config = dict(
    horizontal_flip=False,
    translate=0.12,
    encoder_mlp_ratio=3,
    encoder_inner_norm=False,
    decoder_attention=False,
    eps=1e-06,
    batch_size=384,
    final_lr_fraction=0.01,
    weight_decay=0.2,
)
Rows from block 7 of the encoder of a small segmentation model, named by matrix and row number. Rows with one number within an expert belong to one neuron, the router's apart. Each number is 200 + 40 x the weight over its row's rms, rounded and kept within 0 to 999. All counts start at 0. After the name is the row's rms in percent of the matrix's.
After each expert's rows are labels from the 100 images, of 14848, where the router gives the expert most weight on average: "top examples" is what is common among them. Only what is clearly more common there than usual is listed. The data: pixel-art sprites of 400 made-up characters on tiled backdrops. In brackets: how many of the 100, against the usual share in percent.
# router: router (encoder.blocks.7.mlp.router.weight, 16x160), inputs 108-159
# up: expert up (encoder.blocks.7.mlp.up, 16x80x160), inputs 108-159
# down: expert down (encoder.blocks.7.mlp.down, 16x160x80, transposed), outputs 108-159

# expert 9
router.9,086,250,272,186,195,229,248,157,153,144,189,255,265,241,239,256,203,199,217,102,298,206,245,184,178,196,173,213,193,210,171,194,160,256,240,257,193,196,166,170,204,251,138,276,185,204,228,251,253,170,196,183,140
up.0,117,152,212,192,191,167,166,203,224,295,244,231,195,135,174,149,233,167,203,234,120,211,105,181,176,257,201,240,186,190,175,195,147,207,186,208,185,213,204,240,248,193,147,200,173,212,216,211,246,288,210,175,153
down.0,115,240,211,265,149,207,248,229,249,137,214,124,200,193,189,195,228,222,186,175,233,190,173,151,178,231,147,159,217,196,225,270,159,154,263,168,179,276,184,202,152,271,138,226,170,179,219,186,184,232,267,219,194
up.1,076,152,157,168,138,183,189,254,163,237,313,258,196,264,279,223,235,215,193,161,189,278,204,223,145,237,250,208,173,199,176,188,154,228,195,180,298,231,207,259,210,194,157,163,190,144,154,218,233,213,192,194,251
down.1,082,258,199,231,135,139,251,238,197,200,191,110,119,178,212,273,221,183,275,229,275,105,170,191,121,185,145,147,187,176,165,210,146,147,285,216,245,207,143,247,175,256,170,210,141,228,248,203,182,218,164,189,223
up.2,109,293,186,203,261,218,233,147,242,123,262,182,180,190,219,222,174,234,229,209,201,181,216,179,215,212,166,227,241,163,224,195,203,212,257,247,144,165,178,179,121,230,108,187,219,163,223,224,177,172,223,187,272
down.2,104,174,136,201,252,117,212,234,196,195,188,224,194,228,190,203,137,146,208,120,193,248,180,143,228,197,191,209,211,235,212,145,134,235,246,151,262,167,184,165,248,228,248,203,223,189,159,278,261,190,167,174,195
up.3,091,159,194,162,141,175,171,209,182,197,143,193,260,181,172,235,158,156,233,195,244,245,240,193,174,121,246,184,203,285,195,191,214,178,154,156,215,211,165,244,217,198,257,192,185,195,215,233,174,138,186,210,158
down.3,087,207,254,224,194,218,218,185,170,253,193,204,173,167,209,175,242,200,186,268,193,184,241,217,215,224,161,267,260,201,191,172,215,188,179,257,193,276,248,248,152,276,184,176,167,215,206,145,203,111,253,193,199
up.4,108,202,255,159,210,242,100,161,178,215,198,153,198,165,216,211,227,293,226,239,224,245,231,148,216,128,201,263,281,205,208,204,214,234,213,244,211,236,198,244,253,237,246,194,130,131,163,187,223,200,160,271,239
down.4,106,207,176,247,141,254,200,248,169,192,234,235,190,177,285,225,235,177,282,210,182,202,192,177,226,175,118,200,204,174,203,210,215,266,230,233,260,208,211,147,190,188,215,211,304,168,248,150,130,165,177,210,186
up.5,108,235,228,183,196,176,163,196,185,154,155,158,205,260,223,241,187,236,155,123,169,216,261,165,172,204,207,275,219,172,278,168,241,199,171,129,112,177,169,197,182,192,170,173,210,213,143,238,223,184,158,98,229
down.5,112,153,140,140,282,228,169,227,228,208,159,127,157,188,192,207,175,134,146,194,199,229,287,199,206,123,232,235,236,197,206,168,203,254,230,156,211,125,187,187,182,146,189,215,174,217,191,231,225,121,159,206,140
up.6,112,227,200,230,158,220,210,176,194,119,251,292,92,278,302,278,217,208,260,206,237,166,251,198,231,217,158,177,187,165,229,171,204,155,236,202,152,218,184,199,175,194,205,217,213,178,223,143,149,211,215,207,239
down.6,106,202,194,183,242,228,199,91,229,230,234,200,171,240,197,160,161,221,104,218,186,194,165,120,244,229,174,201,174,258,205,119,228,210,212,188,196,179,243,207,264,175,288,219,241,218,278,273,164,188,195,256,271
top examples: teal (33 vs 8.4)

# expert 8
router.8,090,162,222,220,228,222,137,222,167,269,196,151,281,174,169,167,176,198,173,243,180,155,171,187,249,107,183,194,277,138,153,226,208,244,278,250,188,209,210,161,192,276,123,173,173,220,155,179,259,222,198,203,229
up.0,110,174,135,130,184,175,174,96,226,231,195,196,188,216,268,224,194,139,211,202,149,214,129,212,240,150,200,207,248,170,243,233,189,193,92,223,150,183,180,241,198,206,157,71,194,174,200,218,238,151,151,190,182
down.0,106,206,176,178,147,195,155,175,215,240,194,163,207,168,221,210,164,181,241,200,179,229,264,244,244,187,214,221,229,186,234,154,252,208,188,197,193,96,149,203,231,228,131,130,216,146,114,179,192,111,129,118,267
up.1,109,200,216,223,168,188,228,112,267,206,151,216,206,255,266,200,220,188,120,189,219,270,168,193,214,200,144,185,173,142,155,143,235,193,167,203,213,202,177,244,243,188,167,164,204,300,183,169,156,216,208,211,242
down.1,114,212,250,153,195,237,225,142,227,177,222,217,172,225,221,226,217,247,258,172,274,258,170,122,248,227,180,198,212,190,140,240,187,202,209,269,162,245,131,213,215,187,212,163,198,171,241,199,191,207,125,212,211
up.2,156,184,145,173,186,242,213,157,218,235,168,185,223,169,232,235,244,179,242,199,114,209,135,255,218,141,206,218,228,158,248,225,183,175,94,196,116,171,221,278,145,224,143,104,218,142,172,146,226,126,178,111,229
down.2,137,208,225,196,155,166,191,145,210,256,204,194,201,124,192,202,193,216,253,147,190,188,224,213,266,127,215,262,257,176,215,227,217,152,155,201,185,163,219,255,141,186,187,150,210,141,129,190,243,153,158,118,210
up.3,092,191,137,119,195,183,138,223,171,241,165,188,205,297,190,192,210,204,153,206,196,172,237,196,227,161,232,206,264,221,126,220,151,203,249,210,280,261,271,154,194,239,271,187,167,214,219,238,207,228,167,220,208
down.3,095,218,118,227,188,198,211,211,171,231,175,227,212,271,273,159,179,160,205,125,192,235,233,169,220,278,122,257,195,194,226,191,160,253,219,156,193,236,192,192,156,217,231,231,231,168,222,188,244,206,187,190,184
up.4,096,171,149,162,137,239,232,140,193,292,202,235,257,226,260,186,176,149,188,203,85,257,179,219,213,212,254,206,238,165,230,169,210,232,185,176,149,144,200,231,222,198,138,174,212,196,207,208,167,182,206,130,183
down.4,093,177,208,167,137,214,205,104,231,188,228,241,156,209,220,214,175,198,198,177,191,215,270,214,201,162,145,254,189,154,164,239,206,126,138,212,179,199,238,208,188,124,197,181,202,132,139,197,147,184,189,146,185
up.5,070,242,153,215,206,211,227,99,216,284,235,248,125,243,219,188,269,227,174,206,169,179,117,194,207,234,168,146,197,204,149,222,190,193,160,203,104,253,204,180,234,196,164,178,247,188,178,196,124,172,194,212,118
down.5,099,197,206,239,175,201,257,208,202,250,251,225,211,214,214,166,231,241,194,230,169,62,214,209,261,156,194,207,210,224,176,235,311,182,125,196,185,257,233,244,226,165,187,153,201,176,232,191,119,212,234,196,269
up.6,078,181,156,149,238,238,207,223,194,277,237,230,210,181,205,179,221,273,214,190,160,217,239,211,201,232,173,267,208,157,191,225,183,242,202,261,93,270,188,210,152,176,180,176,134,269,236,228,271,219,164,198,186
down.6,082,198,148,281,235,218,168,191,186,197,186,234,192,279,189,232,202,146,163,234,185,236,234,231,221,200,168,220,221,188,220,191,315,142,146,184,194,240,201,255,274,148,191,251,185,275,247,164,211,184,200,230,200
top examples: grey (73 vs 8.3)

# expert 10
router.10,081,219,256,175,183,186,243,106,281,237,180,221,186,247,240,238,173,244,200,231,238,264,227,177,129,201,209,199,218,159,190,200,123,235,168,249,178,266,195,218,240,226,193,220,227,226,203,231,211,202,193,248,143
up.0,099,169,252,175,142,154,185,225,230,248,233,178,219,239,230,238,175,136,199,241,241,241,144,156,197,220,156,176,190,210,162,195,193,206,172,148,186,201,184,216,141,194,192,182,167,220,181,182,210,258,224,235,186
down.0,096,204,151,215,240,211,235,95,218,210,136,219,155,253,167,208,206,246,173,243,200,193,233,251,176,195,166,128,228,219,162,181,150,147,179,194,166,228,227,184,258,152,268,162,224,206,208,231,246,218,228,111,195
up.1,098,147,131,159,223,223,61,273,174,187,260,147,168,182,195,246,170,193,213,172,214,57,231,218,178,137,245,201,220,137,177,192,272,144,241,233,151,183,217,169,133,211,155,176,167,247,183,229,231,202,211,184,202
down.1,099,209,252,173,179,204,213,222,244,171,190,238,182,150,178,170,78,181,160,255,176,156,168,157,229,178,216,219,222,210,198,224,190,223,227,235,136,131,206,177,152,216,72,114,215,189,221,186,176,202,203,195,224
up.2,092,227,200,107,270,211,156,189,200,289,216,182,173,182,166,143,233,202,205,156,219,223,214,201,150,174,164,204,225,166,147,242,214,212,140,123,163,231,186,216,149,206,240,122,221,210,178,155,196,224,197,202,186
down.2,097,170,269,209,221,241,258,182,226,192,132,199,169,161,104,215,180,191,217,237,111,205,227,244,221,296,260,180,235,222,205,160,148,233,207,252,194,186,176,181,160,219,213,209,166,187,224,219,228,162,286,161,172
up.3,107,213,147,106,163,183,200,224,177,186,169,214,255,282,246,189,88,196,119,180,205,181,232,156,229,200,232,238,227,232,198,161,237,180,229,143,171,168,194,175,204,267,219,206,197,235,170,223,193,165,241,294,186
down.3,099,272,170,201,146,191,198,150,202,207,296,136,213,231,297,309,259,118,213,163,253,147,97,220,226,267,238,218,205,152,213,169,241,135,127,124,205,220,241,189,225,180,137,210,240,198,176,224,201,188,227,173,224
up.4,085,224,190,255,132,222,271,230,166,176,179,191,142,199,117,212,115,182,222,185,148,149,193,224,207,201,236,234,203,224,223,187,224,221,178,244,261,147,147,166,224,161,217,208,192,249,255,263,252,163,258,156,215
down.4,092,248,117,217,255,198,197,149,238,171,184,178,177,277,179,171,244,206,195,270,295,195,131,161,263,147,171,299,186,203,185,164,163,210,168,189,188,182,254,205,256,182,244,182,224,218,160,168,206,232,199,212,249
up.5,090,175,173,197,181,158,168,233,143,224,221,240,139,143,145,174,197,182,163,220,177,97,249,221,207,233,175,193,166,286,207,191,292,129,198,199,184,178,219,202,125,214,182,156,211,243,144,209,209,156,190,185,198
down.5,100,236,199,323,158,225,235,186,188,142,165,203,172,176,164,224,172,176,216,165,178,213,237,153,187,176,257,234,208,189,191,209,230,194,233,161,146,160,267,119,121,176,144,226,239,242,211,184,170,165,231,118,190
up.6,105,140,115,75,204,139,223,198,229,181,193,191,198,236,248,198,95,168,156,139,243,205,175,146,256,227,214,173,176,233,205,179,195,146,169,152,187,259,142,235,220,238,173,201,194,194,172,270,257,218,220,266,224
down.6,098,228,246,199,162,148,233,195,222,240,180,196,166,175,195,260,238,190,243,211,183,181,187,304,190,278,197,188,195,205,204,242,218,192,133,168,157,189,190,206,221,201,160,216,175,219,221,245,241,192,233,189,190
top examples: lower right (54 vs 24.9)

# expert 2
router.2,068,209,216,244,143,263,279,199,190,171,73,212,239,176,187,217,228,214,204,212,285,222,264,182,204,161,138,164,213,163,181,164,172,247,218,198,255,204,183,184,245,197,216,254,215,251,178,155,172,206,256,197,189
up.0,095,157,235,283,200,242,183,294,266,206,212,229,235,267,129,283,145,194,165,222,215,148,259,183,146,206,211,197,178,152,187,135,188,193,178,212,252,143,157,187,164,206,180,133,204,237,205,179,156,253,213,239,207
down.0,092,137,139,224,230,156,201,129,178,206,179,210,206,233,193,171,188,268,195,205,185,246,144,214,232,258,160,175,194,208,99,164,224,154,128,215,199,193,240,220,220,184,222,189,159,243,273,224,177,222,139,183,172
up.1,091,209,165,186,212,178,147,248,171,199,276,185,213,136,175,212,208,190,152,229,219,120,206,189,182,166,200,200,136,236,131,179,286,162,160,128,170,169,223,157,147,259,260,183,169,134,175,121,229,256,138,210,148
down.1,089,212,216,287,217,239,143,165,234,154,190,236,296,205,223,217,200,190,177,222,215,250,116,119,131,239,193,172,211,203,242,172,153,177,246,190,187,208,167,233,201,244,111,231,205,149,173,172,214,170,248,197,228
up.2,113,196,91,216,170,159,191,207,193,187,159,196,142,165,177,181,204,229,188,241,162,227,228,160,163,174,178,166,172,152,213,122,181,162,218,245,275,214,238,225,249,173,256,104,189,155,180,190,187,184,204,155,148
down.2,113,238,223,219,236,170,192,172,225,198,278,305,166,204,195,216,238,228,161,110,221,218,218,216,195,124,162,230,218,161,155,198,160,238,215,240,221,159,133,227,214,196,242,208,182,145,192,202,223,270,266,221,215
up.3,090,204,178,192,222,153,129,102,148,179,204,175,189,271,230,195,214,228,188,161,245,202,143,159,181,207,228,185,229,147,255,167,193,131,172,130,184,195,184,221,201,167,206,166,232,158,300,205,228,208,235,204,245
down.3,086,244,239,183,234,194,224,179,191,133,221,184,129,157,135,251,180,198,203,206,179,264,177,205,155,139,142,229,164,194,155,214,142,188,248,182,148,259,182,202,186,151,182,151,113,260,145,153,167,208,204,155,204
up.4,094,227,177,213,142,240,173,171,197,183,227,211,205,157,159,207,236,205,202,238,187,176,138,203,187,178,240,240,163,202,168,197,170,184,261,196,79,252,153,174,174,276,92,179,221,258,203,194,225,225,148,186,205
down.4,110,169,218,171,219,180,199,229,178,185,276,166,222,207,253,251,215,220,248,249,200,164,208,230,196,263,239,181,184,233,233,201,167,236,224,156,160,184,204,241,129,183,111,157,238,223,156,225,195,140,181,246,227
up.5,093,158,202,222,252,135,195,199,227,186,257,162,323,176,238,236,239,166,178,167,202,222,197,252,188,173,158,219,190,243,185,223,190,203,246,161,164,115,175,255,190,209,121,178,180,169,222,170,252,150,164,183,191
down.5,111,239,150,188,216,226,184,191,121,114,212,145,287,247,250,243,191,197,247,228,196,191,260,157,176,220,285,247,93,240,199,249,201,245,202,177,171,256,230,189,160,186,185,180,179,178,191,235,202,114,182,243,166
up.6,081,159,164,178,246,247,147,187,208,146,209,223,202,129,192,186,247,132,149,174,216,176,155,142,231,168,147,281,207,195,140,279,174,248,244,211,167,158,174,220,180,200,132,187,191,216,240,196,180,126,228,216,215
down.6,089,253,126,201,232,188,195,237,146,228,277,189,225,201,246,270,202,201,195,206,210,207,225,236,207,273,185,255,266,263,170,222,156,174,220,230,170,240,169,165,191,181,153,127,203,274,218,231,258,208,205,218,187
top examples: lower right (57 vs 24.9)

# expert 13
router.13,113,193,157,231,220,188,209,165,220,168,178,230,172,192,209,176,154,165,239,264,148,215,197,139,250,233,205,189,208,131,221,238,202,304,218,245,171,213,181,180,152,237,174,274,251,199,232,224,219,181,191,213,216
up.0,110,204,197,194,136,191,243,201,229,204,139,225,176,204,130,187,317,205,247,251,181,172,121,200,147,180,141,122,224,170,171,238,180,177,212,207,238,262,227,289,223,145,217,198,216,244,202,136,129,259,154,183,219
down.0,110,257,232,189,81,242,196,155,205,179,217,177,172,152,250,245,240,257,202,192,242,126,216,231,236,227,184,179,227,249,142,180,200,171,196,208,149,152,175,230,175,207,113,138,184,172,137,107,123,181,148,215,154
up.1,108,176,217,245,238,243,253,216,221,180,160,205,256,204,141,169,191,151,225,152,82,164,141,266,190,176,263,150,255,209,204,223,116,161,175,176,181,171,237,203,197,206,179,296,224,182,249,227,302,144,199,146,178
down.1,101,238,198,132,229,240,210,227,218,203,215,187,199,96,191,179,151,220,210,262,158,229,226,180,240,238,231,174,211,248,286,228,281,227,178,189,226,143,221,161,204,191,179,258,212,165,158,210,194,210,206,198,254
up.2,099,144,188,182,228,217,210,222,210,187,206,249,126,219,134,172,228,222,116,149,178,276,190,197,120,254,178,176,187,192,210,224,232,176,209,222,170,194,159,261,188,203,226,277,208,231,232,188,134,170,99,219,232
down.2,096,245,204,188,177,139,136,155,192,204,239,126,217,160,196,199,196,215,256,173,254,165,137,191,213,188,213,235,242,257,201,226,223,245,249,195,170,179,241,234,106,205,146,262,231,170,134,190,220,165,115,128,311
up.3,094,199,203,142,128,142,184,211,166,161,156,256,175,214,94,163,129,148,186,206,220,177,136,224,138,223,165,156,217,213,147,230,199,130,120,218,190,223,141,203,197,211,213,259,180,281,208,197,185,235,189,140,181
down.3,095,229,187,219,231,337,177,227,178,256,246,124,193,215,207,183,213,244,159,135,224,233,219,229,254,143,185,233,185,185,197,178,220,173,195,240,156,158,174,189,189,154,192,159,138,156,125,164,202,175,129,181,227
up.4,087,176,177,171,186,121,221,227,299,216,165,167,186,239,242,219,144,182,245,187,158,252,285,154,236,169,183,198,258,166,170,127,174,271,137,132,160,191,290,204,156,236,218,201,220,105,178,168,253,229,219,264,218
down.4,094,226,170,250,238,169,166,224,198,134,232,247,196,210,237,122,136,127,250,205,239,240,197,225,113,249,221,171,170,188,240,162,158,199,233,201,166,222,214,198,143,224,156,171,223,223,288,270,250,190,190,260,215
up.5,088,194,144,171,207,185,296,222,152,197,116,236,185,206,183,223,163,263,187,179,217,140,178,218,215,187,249,57,176,191,248,170,235,199,151,249,232,235,204,230,209,235,222,229,188,212,200,190,232,157,192,245,203
down.5,091,183,205,155,220,171,140,205,190,189,253,199,253,153,231,178,247,197,258,299,161,179,186,241,254,175,169,175,206,303,163,199,174,251,266,208,150,190,256,143,160,143,96,131,186,141,133,156,177,211,153,274,185
up.6,094,178,150,242,164,137,174,178,212,180,224,173,215,243,205,168,236,246,201,287,138,170,135,185,228,201,200,266,284,157,126,192,205,171,238,166,179,205,202,163,163,201,257,179,282,269,163,219,212,302,178,217,253
down.6,085,240,217,236,182,196,266,201,216,236,192,194,240,157,181,272,286,200,217,203,236,146,184,236,105,138,216,270,179,199,193,169,256,156,143,224,230,198,145,178,178,209,128,193,193,185,239,162,188,104,190,169,149
top examples: large (89 vs 39.4)

# expert 14
router.14,081,228,240,172,184,193,256,187,225,254,200,265,154,197,144,150,148,301,148,165,148,218,180,211,185,221,236,189,238,193,190,167,198,260,196,296,189,237,199,195,261,229,203,227,187,239,182,232,173,217,215,268,241
up.0,111,182,177,244,160,139,215,163,167,186,202,319,176,202,146,192,128,199,225,202,192,183,202,196,188,217,171,209,186,164,246,194,214,221,224,268,199,215,151,187,195,187,198,299,232,240,136,231,240,187,224,222,125
down.0,106,145,206,203,178,158,177,148,210,190,252,175,269,252,210,248,182,152,158,168,245,180,208,322,134,228,200,289,206,212,150,261,198,184,187,174,193,174,257,218,200,195,267,173,252,214,186,193,197,175,197,183,171
up.1,089,197,184,145,210,212,141,276,215,288,186,269,148,217,174,159,239,269,188,193,214,188,192,162,169,232,220,209,192,218,157,202,200,243,215,200,99,242,223,252,184,210,185,148,233,252,167,221,97,183,159,252,225
down.1,096,200,167,199,213,193,250,72,182,233,188,250,211,174,179,235,138,144,240,226,157,199,212,122,183,218,196,255,237,191,178,159,264,196,169,200,164,79,193,105,219,199,230,242,212,176,153,189,173,157,166,172,133
up.2,113,125,203,237,248,244,227,178,171,191,133,147,209,245,208,191,159,186,156,190,105,164,232,147,215,156,197,195,182,162,139,219,210,176,197,210,175,146,147,205,272,244,173,163,131,193,285,232,138,196,219,122,273
down.2,112,225,260,215,147,246,186,202,253,181,239,158,152,236,225,219,260,257,240,130,224,203,158,197,247,178,174,290,288,208,234,163,241,127,173,183,140,214,142,200,182,222,131,197,179,208,191,245,177,101,181,232,244
up.3,088,206,228,179,226,245,220,135,110,196,227,172,202,166,200,210,166,205,207,173,182,201,223,165,275,127,220,152,184,195,163,155,269,228,171,202,156,103,197,148,229,202,168,184,189,117,183,183,175,153,150,178,192
down.3,100,240,153,132,186,218,58,100,187,227,227,178,257,233,221,195,218,234,157,243,176,147,168,194,265,203,184,187,222,209,197,186,214,180,188,142,127,196,240,219,180,195,140,160,208,166,156,189,238,210,177,194,189
up.4,089,203,249,218,170,215,190,205,160,179,216,199,166,185,179,211,178,266,188,141,157,169,195,239,140,199,174,263,210,222,208,267,177,262,174,210,139,183,46,209,239,186,224,217,258,223,181,155,271,177,148,197,176
down.4,107,251,156,154,124,162,181,124,232,172,173,235,183,200,170,216,240,132,177,182,227,232,290,160,213,233,218,226,202,189,184,230,102,159,202,142,169,182,204,229,169,212,264,200,291,188,174,217,203,260,179,207,174
up.5,102,195,120,156,213,138,153,273,163,151,221,265,188,187,189,185,234,147,167,182,150,134,171,161,170,282,190,174,170,211,233,207,251,201,240,221,210,175,217,240,108,186,113,216,212,227,200,235,211,211,219,227,208
down.5,096,132,230,217,260,162,220,148,179,114,217,135,178,196,210,165,146,189,176,225,177,232,197,207,189,182,205,203,175,193,290,277,236,202,239,205,207,150,143,254,142,162,186,194,267,216,225,260,204,210,241,216,217
up.6,089,122,200,162,215,204,214,175,138,186,139,240,208,297,188,204,219,178,212,157,243,167,243,237,205,121,187,189,107,205,252,162,180,118,228,197,197,177,217,213,153,224,128,184,178,190,206,166,181,267,225,130,227
down.6,092,215,193,159,263,196,222,165,221,199,137,193,170,258,259,226,252,267,201,190,136,112,243,115,206,205,138,185,160,188,106,170,114,164,279,168,166,223,195,178,189,260,165,118,230,179,217,193,143,192,272,223,242
top examples: red (31 vs 8.5)

# expert 5
router.5,153,128,148,134,201,160,180,235,183,295,231,150,218,252,244,178,201,149,210,227,195,206,251,271,226,140,212,237,175,251,228,222,264,172,183,188,190,178,183,234,161,189,226,148,168,284,213,197,175,117,176,181,166
up.0,110,240,198,173,185,188,164,172,164,221,266,159,174,156,283,125,240,113,162,262,200,160,218,226,176,209,81,177,140,241,167,192,188,239,176,163,168,211,222,199,154,153,238,161,222,151,240,197,246,251,235,202,206
down.0,111,198,195,212,137,204,189,176,220,255,195,241,223,224,172,282,155,251,166,233,244,154,122,214,235,150,145,272,271,154,260,172,222,185,179,183,259,212,149,255,173,171,235,225,151,230,239,198,122,176,199,175,215
up.1,094,223,201,219,186,251,168,147,183,193,224,155,231,167,284,143,192,177,243,181,244,288,157,184,232,184,147,151,177,174,215,245,255,200,209,233,249,144,308,195,165,218,219,159,229,227,181,104,176,169,158,228,200
down.1,094,219,217,172,195,158,247,225,211,231,215,256,159,242,216,196,260,205,186,227,185,179,177,275,252,270,202,243,156,244,267,208,224,256,168,198,283,205,127,201,231,147,269,191,165,214,214,248,190,203,199,221,195
up.2,123,117,187,155,211,168,208,159,197,183,163,207,211,225,165,207,200,150,194,194,184,220,240,214,192,174,255,202,219,229,161,212,177,251,158,243,152,200,128,163,246,213,149,216,250,190,229,215,188,239,215,124,201
down.2,120,215,282,185,167,237,209,164,184,149,258,241,232,202,207,258,193,197,187,173,194,136,182,201,212,245,197,105,173,135,174,122,206,166,140,207,226,153,264,201,150,192,232,163,202,172,188,166,160,177,191,203,206
up.3,089,155,137,241,296,165,140,299,205,181,206,247,184,211,154,225,180,207,214,267,182,218,230,178,231,206,206,194,292,174,238,188,224,189,211,196,286,233,253,242,179,190,269,192,203,246,94,191,181,153,217,181,175
down.3,092,145,147,165,192,224,219,215,145,220,185,182,230,182,212,234,216,182,141,203,139,185,274,242,222,224,268,173,227,230,214,237,210,184,197,259,218,185,146,131,248,224,252,178,185,206,252,217,274,203,196,216,157
up.4,108,223,194,198,265,185,121,236,229,216,281,154,208,194,279,181,96,218,245,208,210,209,205,173,219,169,243,135,113,216,223,172,141,203,170,162,166,213,297,171,143,236,220,142,219,128,185,222,281,188,217,260,230
down.4,103,185,173,149,240,217,212,221,193,256,149,258,217,232,167,206,237,200,170,181,217,180,209,174,140,139,168,310,267,172,169,223,166,237,122,144,256,226,174,187,188,192,291,212,194,194,244,200,243,208,196,215,212
up.5,129,141,153,138,177,189,160,174,192,211,227,214,199,236,222,146,175,243,223,192,230,244,137,191,198,210,254,193,172,217,134,274,226,215,278,208,175,221,255,235,196,189,208,201,150,216,172,177,211,198,154,230,270
down.5,124,290,222,212,232,165,207,170,232,202,222,152,195,144,161,156,224,149,199,237,265,166,190,159,251,159,193,189,161,169,208,152,223,203,114,208,172,214,235,153,208,177,204,193,271,131,181,203,251,138,232,209,132
up.6,112,212,221,230,135,294,257,278,194,222,142,208,135,200,242,227,189,211,177,212,133,203,226,215,116,222,208,216,227,155,211,88,170,154,195,202,204,207,183,188,147,296,172,137,230,281,240,250,135,203,211,225,202
down.6,110,163,161,184,169,161,151,223,220,206,171,245,200,191,204,230,217,272,240,201,149,179,211,201,161,212,210,210,178,232,171,262,170,230,246,184,198,201,206,239,218,165,247,261,180,188,266,195,187,250,193,206,283
top examples: large (100 vs 39.4)

# expert 11
router.11,094,197,251,249,83,211,147,253,213,212,229,162,219,140,182,212,227,196,180,246,140,130,131,217,181,281,206,270,164,237,235,190,190,159,161,162,207,239,225,250,166,199,182,115,178,164,209,202,208,201,201,208,216
up.0,077,210,221,137,204,205,209,205,187,292,225,169,115,165,139,185,257,222,169,294,249,116,156,246,231,183,163,193,133,277,152,191,281,204,221,258,126,237,212,212,183,234,269,188,183,183,190,215,178,220,199,240,170
down.0,087,166,230,161,153,210,201,121,175,166,212,247,159,229,201,172,167,228,197,158,146,234,194,107,222,169,199,212,151,166,224,270,155,177,268,200,141,161,138,208,209,172,259,217,184,164,206,163,189,182,131,184,270
up.1,092,207,177,151,207,217,220,205,255,139,159,186,165,203,177,238,306,223,130,168,166,148,242,210,239,193,246,164,184,183,209,244,237,175,192,283,233,202,158,195,276,252,146,138,188,216,120,214,217,224,203,209,206
down.1,087,216,219,123,171,173,248,191,248,247,145,298,181,221,218,207,158,198,190,252,190,201,212,258,101,143,163,209,280,133,250,245,215,207,225,154,150,171,198,189,122,122,138,243,172,165,222,259,223,139,203,123,209
up.2,092,225,156,176,207,161,212,131,191,183,235,226,258,191,165,199,133,138,130,147,231,216,183,202,223,206,201,152,193,214,180,172,172,199,199,218,174,307,235,218,203,93,209,195,208,158,200,178,171,173,183,183,194
down.2,092,241,186,204,175,144,206,192,225,203,178,244,234,196,195,144,174,188,195,265,186,200,199,166,152,205,207,268,168,144,171,229,149,234,219,126,197,172,215,188,223,188,223,206,278,187,233,204,273,195,158,238,223
up.3,097,189,234,233,180,192,292,202,148,228,185,244,216,165,123,204,139,206,216,185,187,209,204,209,205,265,175,192,232,237,226,183,235,263,168,290,256,190,152,206,206,217,254,273,164,253,169,224,204,134,197,171,88
down.3,099,176,158,182,134,221,192,190,245,267,230,183,170,168,243,152,243,147,212,242,169,309,193,222,246,238,238,261,249,169,259,195,268,241,167,225,238,264,255,211,168,172,289,209,240,206,125,213,230,249,172,223,156
up.4,100,206,208,187,121,203,157,231,183,201,230,128,208,119,173,165,166,228,92,266,237,147,177,197,203,245,165,192,97,240,250,205,256,148,232,195,176,198,233,270,213,145,133,132,164,174,241,182,155,152,159,280,172
down.4,096,259,191,187,201,185,196,227,219,163,204,195,193,196,178,184,258,268,137,152,166,206,221,258,204,229,167,143,105,117,135,198,168,189,235,171,44,178,203,215,222,204,126,182,244,128,170,216,197,310,260,194,208
up.5,108,221,220,214,215,183,148,251,178,195,219,228,226,194,180,235,209,202,207,263,151,143,205,190,182,230,245,207,231,187,158,183,231,166,211,135,212,171,274,214,230,193,198,149,245,198,168,220,200,250,227,214,275
down.5,101,215,271,293,165,228,235,226,191,179,181,232,230,155,213,236,155,242,144,189,141,160,215,227,176,200,179,200,125,189,182,230,176,203,144,238,163,238,156,195,201,185,102,216,241,197,227,182,210,127,270,180,208
up.6,118,233,216,210,246,189,169,214,282,186,245,122,216,182,246,185,203,214,233,190,224,204,247,201,144,171,275,230,139,174,163,159,203,202,110,63,194,178,236,161,231,194,172,123,263,193,160,168,220,290,196,239,240
down.6,109,244,202,228,208,211,252,235,170,166,142,271,316,230,196,208,196,152,201,177,170,202,196,189,203,239,210,80,157,210,217,195,180,257,208,204,191,168,147,189,203,196,139,244,233,195,226,256,240,176,234,155,145
top examples: teal (25 vs 8.4)